config.yaml
hop_length: 160
win_length: 512
downsampling_factor: 8
encoder_norm: "groupnorm"
encoder_activation: "relu"
latent_channels: 16
decoder_norm: "batchnorm"
decoder_blocks_per_level: 2
lr: 0.0027
one_sided: false
batch_size: 128
final_lr_fraction: 0.01
adamw_weight_decay_other_params: 0
Rows from block 3 of the encoder of a small spectrogram autoencoder, named by matrix and row number. Rows with one number belong to one channel. Each number is 128 + 32 x the weight over its row's rms, rounded and kept within 0 to 255. All counts start at 0. Numbers have three digits each.
After each channel's rows are labels from the 100 clips, of 14976, where the channel reaches its highest value: "responds to" is what is common among them; "peak in band" is the frequency band that holds the peak. Only what is clearly more common there than usual is listed. The data: synthesised imitations of 52 everyday sounds, one a clip.
# convs0: first 3x3 conv, stride 2 (encoder.blocks.3.convs.0.weight, 96x64x3x3, each kernel summed), inputs 0-63
# convs1: second 3x3 conv (encoder.blocks.3.convs.1.weight, 96x96x3x3, transposed, each kernel summed), outputs 0-95

convs0.0:133110228168120159109102075097138083096134159088136112204139167163094155124130116160122145168104102165061112133098158127103111103130195058119071108131114121141122104138132110153103104127158143
convs1.0:085128109152128157185164155149090105124135153117134140170140213117140157134141182170128154149169096101162086137147200137174134059097121157157153117117143140137119129107084133135109120130143194135168123209158122125200167184163147159119152175136186167126144111138100088140109106085178145095
responds to: rumble
peak in band: 0 to 250 Hz

convs0.82:092145115124112116142139136153202141159147140192150104132159158158146125114141128131163109104081190027084138137132077132125140160132116142129130128164043127141141137118183055143150174127123167
convs1.82:108155144144148115076184145120139151137115140166147100162085097077114099170128118137118149151134085077129226200113124097120155079142135132113168136139180127157176145139192125204155107158145180051190141101167174140115145118108117136134177137108123141146141132114157109087140160097091082146
responds to: nature
peak in band: 4000 to 8000 Hz

convs0.39:124110150150156114210106070159144127184142119144125103143063089084146079101170133155186106107159120155105156126112114112083187117163149165093122132114147128128051152167119103163130079093157117
convs1.39:122103130138103127171044148135104157145131079136125107153130122115151130142172123147139141255168142146174124129121170111124141062169139212161146159121135103123134137096098122116116160133132129162149139131120137089190082091123113143147119151162135129133121116102101121097123115125046121082
responds to: mains hum
peak in band: 4000 to 8000 Hz

convs0.38:119116123086159106168159127093175135051098153139149122123140152229121109139156144088125107103120142062139116106126077116113118204071139123140149116140157137135116067154180124152092079126086124
convs1.38:105084136113101065131082097129116180115120133102166102142109072108098096128080136131076108201140106109082089138109155125195132053132130129097173139124124074106032106092094103111090136120167096082159147113110141108162105130141134136144149193102145099080088111118103130107116122183075103142
responds to: drum roll; music
peak in band: 0 to 250 Hz

convs0.66:119122074099150109145165156109175147099153109189130140110133103210117163114144147118075089129144207186101140091183097117076127093140115124143103110164137153124134121128151118142140029122102116
convs1.66:136126125158152166135113125112090120129111126110106094161122178124110142138177099122101159128107095086119202070136187102117150111205089164110147131117125114088177116121156137153107187200124141230159112192134087107072102131101181164156097126089160140118113120063084154105124114136132135153
responds to: nature
peak in band: 4000 to 8000 Hz

convs0.81:112149172115103130160120152171087074125106041121124103158122174142103133171089118126143150147151182096065162076119108160080156206165149147143139109159150099097117128073131069149137118131123108
convs1.81:129089106074144105130097143115115104094112122146115089137048170190146122137129124140118117143089121127182105111135173101187068110145084163087126059117171132176163160157141083114189142127137114165181143167137156115131105110171152113137162111128110126177111160127118200096132215180168145144
responds to: animals
peak in band: 0 to 250 Hz

convs0.15:159084096158121135145164112109040132158092083087131116148094089117128146136100117112177117161125058092098128149210073145111145131126122142094149119126096110118118071092078178111135080141097091
convs1.15:110133131115141160135094102123137137178145115171126152122162196139117153131138139132149126146144173128115156123132101115085130136156092175190135047109123105157110112095150124132152166106110118112110125117116093098144147134180135130168123119115109191121112116000127119120035142104208138165
responds to: machines and effects; electric buzz
peak in band: 0 to 250 Hz

convs0.64:087139180152136149125135134101099013072097107085121175123149123119088122119089130134073136148123122106129113096127126102136177144148143121166103182182156155146171139163097154122187124133189093
convs1.64:133129137146184175133119119139156134169138138172137140114148172115121130156162131132125138109149134138162126137143121116130147108138145146142149132154167154133207214180200133095182131137129136145142151134152123134146161128145143134132134159142163159111121120123114120203089113134252122000
responds to: machines and effects; electric buzz
peak in band: 250 to 500 Hz

convs0.19:118155107093093179142162188104118105163119136150160110079152092151102135148121133081154131103085129123191111109126099112157128115213108090117137164171095093083093087111121117177216126126167125
convs1.19:070126174119072114119175146157129111163145172094159180144146124173148110146138130226160147146119129169097116116094130122093087155093193139203117086113152184126164164120137140148141142158181172121116143152174066143121156148133134089117110120112062134089159161144160078125114143151185165134
responds to: machines and effects; electric buzz
peak in band: 0 to 250 Hz

convs0.12:111129116154138179184110190162058161108165153122151162122118147141126108146071135103165140154148099082119128184129097139142210124137146079134096133151064114166163097134077089125133151072132098
convs1.12:131129112112160174110162114078157167182112136101124117140165150134145116095121112068124102104149117184122121103191162135088117146130216150150141071116128136168128126109133160178105161155100119157088151140190129133091120114178135100107082084162113095147183146044157158170126168107126189186
responds to: signals
peak in band: 4000 to 8000 Hz

convs0.45:132104096180143106119156097182147138148138140157100125124195111110109154143115129103097120194115153118131071096106087125242138115157110149152148083138156068127131165110101098089106115149191155
convs1.45:160117118137119136164137089121144109165110136130155112241141094095107109151128165135129170212147102222167166158133173154108136019172125155139159107121105098121127118101131140130121135087125111110148102116114113123188119141109115224134146122104181133131118102086106115092104137117131120092
responds to: mains hum; group: signals; siren
peak in band: 4000 to 8000 Hz

convs0.44:158079175147118077135106136125093153172127169124103131207089107097153127131168134108091153038117150109093143096071106122123096120086138091104095176080147083149105149135171138153082158107104136
convs1.44:152150151174132148161134141066089142114106129110133125165134111141130083065100119076121182123110114066085123126154173169135123066089166127157154154090082129130091174102130131099072150162181159163132108153091097186181171168128092155160107145118178163117153092068106167136070142147114092131
responds to: signals; siren
peak in band: 4000 to 8000 Hz

convs0.8:145102123143113136133169040105156113121181220171115097150127131102127177168120143132142173119136190173099101082139109085179140127115126101130193154163134087130118123149099136119098111078133174
convs1.8:116126162135157052178100139147149133147071126129157204139129064140114081150146169170088139197091114109182116131091110149106102176108109127141063127124116155092101106095126131086138179147105163184110174151070129144162098092161138170155161138155083114177121130119157139117147078106177108097
responds to: signals
peak in band: 1000 to 2000 Hz

convs0.47:162128102126117055155165166157157157172154129136094107142077074118148072127164138114143141100143132138128139134114127160163062147102123131042118091107104112139134106065133126145024125154105145
convs1.47:085152110166142115119142096115138157132130134146088109118123091109119109113104125094105153000101044067131141160097219127118196065116163076116139139158114100154102144135113120147141116146126133134083092138129072119126102119124114143038107123126140143103147127132093120182115106108077122123
responds to: signals
peak in band: 4000 to 8000 Hz

convs0.41:177106118135161096072159110124114138144148202084109135153172125090117158092127107116054116154104054129121106142093143112234128195123154108141135127172155144128137137127103145150089138139173127
convs1.41:179135138128093098176060118131121113105163103123148142213156092102104140160125130124101134192093106161134102119133197194138090043071127189113199121141118098136085109119111133115126101153151132143135108127135165138158104165112085172169137135099186143145111115093092113105096111104060110101
responds to: clipping; text has "clipped"; laser zap
peak in band: 500 to 1000 Hz

convs0.77:091127167143094096127135100170146088131162112167083124097109185100085105166095135121120114207122116128136197121146132102147097113066157109103147109135116146149139134090073089198129198111085100
convs1.77:149083103126205144117110134179144105070104127148126088099208125140130121131140165132082085160143121134144099132131122132158115115153043136115123088083145139082155112136121093167119142156125059111107111074184161162098179100148239100148114128114140151137119140147132103173159076101132166155
responds to: mains hum
peak in band: 250 to 500 Hz

convs0.33:144121175157106133140138148148142126136161128132100135157115142112123138112126117132127131255139131126112130127195125123135128125146115111094094097121137103135143143079130090117156147134100101
convs1.33:109097110117073098141100123125046118148151114124143096161116158136130163096127128194145142200148149209136137122064180144114126083148115178154186120143135095110098120099137112158149168141166154157145124136107146157237130143071124174182147185147173119112137165104144159143119115139152154143
responds to: mains hum; phone ringing
peak in band: 2000 to 4000 Hz

convs0.80:084116123129120126093129123049152102095038200088206127154119118146146153098114119130134140126119105103130127146081145083072136087162125138111133111163136162120140084100181180118105142141194133
convs1.80:122194134152189110146143173172172152123136117101149096156147081117158107164145105118103142090169071091136208092133125099156107074113047091037109122138090097109118106144137117126127135126147084113138168091140171145094107187183135117184115109104186134183141125122112163133132140155131097112
responds to: glass breaking; siren
peak in band: 4000 to 8000 Hz

convs0.28:166170142131112153100159155101105072126080110104149123094121128129090140154136121118151107035107172098096162191171072108142159092188153147117141082179129148137158084102084142125133116108149071
convs1.28:138102131126153165168130145086156090132112105126176141133113130142133163154144110121090114094106123139129102168090183194081101126061144170175124170169116141194105101146095125108136153156200201139200136162149146177203132164098130172163127124085188121170123155159162146142111148143118149159
responds to: clipping; text has "clipped"; animals
peak in band: 0 to 250 Hz

convs0.7:228170144168132154154134110103156118135160180162088143132089157104134119112153126131078168076076100178079072167104131102078113114127140165138096100127125074128105128176127148112115099138159171
convs1.7:178135168125108167142133100138121102072144136208148100131110138128117128090157121129122111138086105156124122069100216190165071045137057162074122155114151138139126118135100095040085120074078114116110141145122107116102116113140091105135154133102115134093129177154117129126161123120062089138
responds to: household
peak in band: 0 to 250 Hz

convs0.84:095114152128140104108100105135126072110124108128138115130106182199084155138119125109101170165138153107111158143102196122114209141184142089117081115157142133159132174033144122159137076097148100
convs1.84:085139119086171158147141123123177113192143084128135138057109148151116117151140175183144147195137141198209153117091118096109095102180044121153082061149144109152199164119158164148136116119091130139123144141111080113081116172119133128140152134145082130169149153130164158136145154108109142138
responds to: household
peak in band: 0 to 250 Hz

convs0.59:074188171130114095104079107137074076151075134112140126134170106133107091109182102118100115110095107132094091120131099142143132106177121125098099136146147146122161230148109141116202097116179105
convs1.59:145132138142190136142103134128164145163141113196116156115171196135110153136180132125153109137194175071086107123095116232151125101127108131149160143154111123158068164143115127162141129132120129153127161107186162133155145083120144185146122109159088168094123094078073112140052127133142140190
responds to: electric buzz; machines and effects
peak in band: 250 to 500 Hz

convs0.42:173107149128181085111136134115126177184113163069123118178149131076146097097128121136129081054116162125139103159090088129127036089108119162120127156159142091105141158164110197117150123094118135
convs1.42:157123133166100152160149150162154165103187160163130159149130153117140166145140122070113168092115094138164174086143153158123181058142129174094130122117106141071120166122101080120138141154151161103168173178088074160171082166139036147131098094117170127149073145068134107132099129122160103103
responds to: signals; siren; phone ringing
peak in band: 4000 to 8000 Hz

convs0.58:104144164177121136128131099248138114133251133151126069138150125130116153156123149142104099116134129132086098086201108140115138144138107158151116130136129095123137149159133146152101141072132160
convs1.58:156184096134106090138108110122132160151117132178188133155114173124101157172165143144144145188158165142157143075142147122071104148182255115151144100135090182135105084107129128141120098122127153090137134094128140118091158129114131118150163138164139148118138146068143150126126143146169159125
responds to: animals; signals; meowing
peak in band: 1000 to 2000 Hz

convs0.49:104155158125146140164144219169123114151158130118131174104173124115086156145135123157145165113094184096115185134157106155119136191111141151136103134092078171076129099173153069124080178093152106
convs1.49:156110150142184148096149083080200138132157176138140188124145132097100133108091124162190103186107146155114101115074144177114076119112111085082079075150109113110074078098094107097065119112154168174124157121170158151139164156096129094150128129058150147162151161105152120132131164095153112108
responds to: signals; bird chirping
peak in band: 2000 to 4000 Hz

convs0.74:192116178124141121116155114225123119130146154151093150117152133125146158204124104102179150105117187117172112085199089116073127046091152104134146135144115137147143126118106122126142144081110128
convs1.74:162096132083098153155116104175148167128130144097113150097146096111069141128121164131117069103139093097081140204160191159188097208101189145171126094127151112128116107128130151145140149103114155123088084088103101086103186062146143127093114105074136120099145146130149131176132162108194167132
responds to: machines and effects; laser zap
peak in band: 500 to 1000 Hz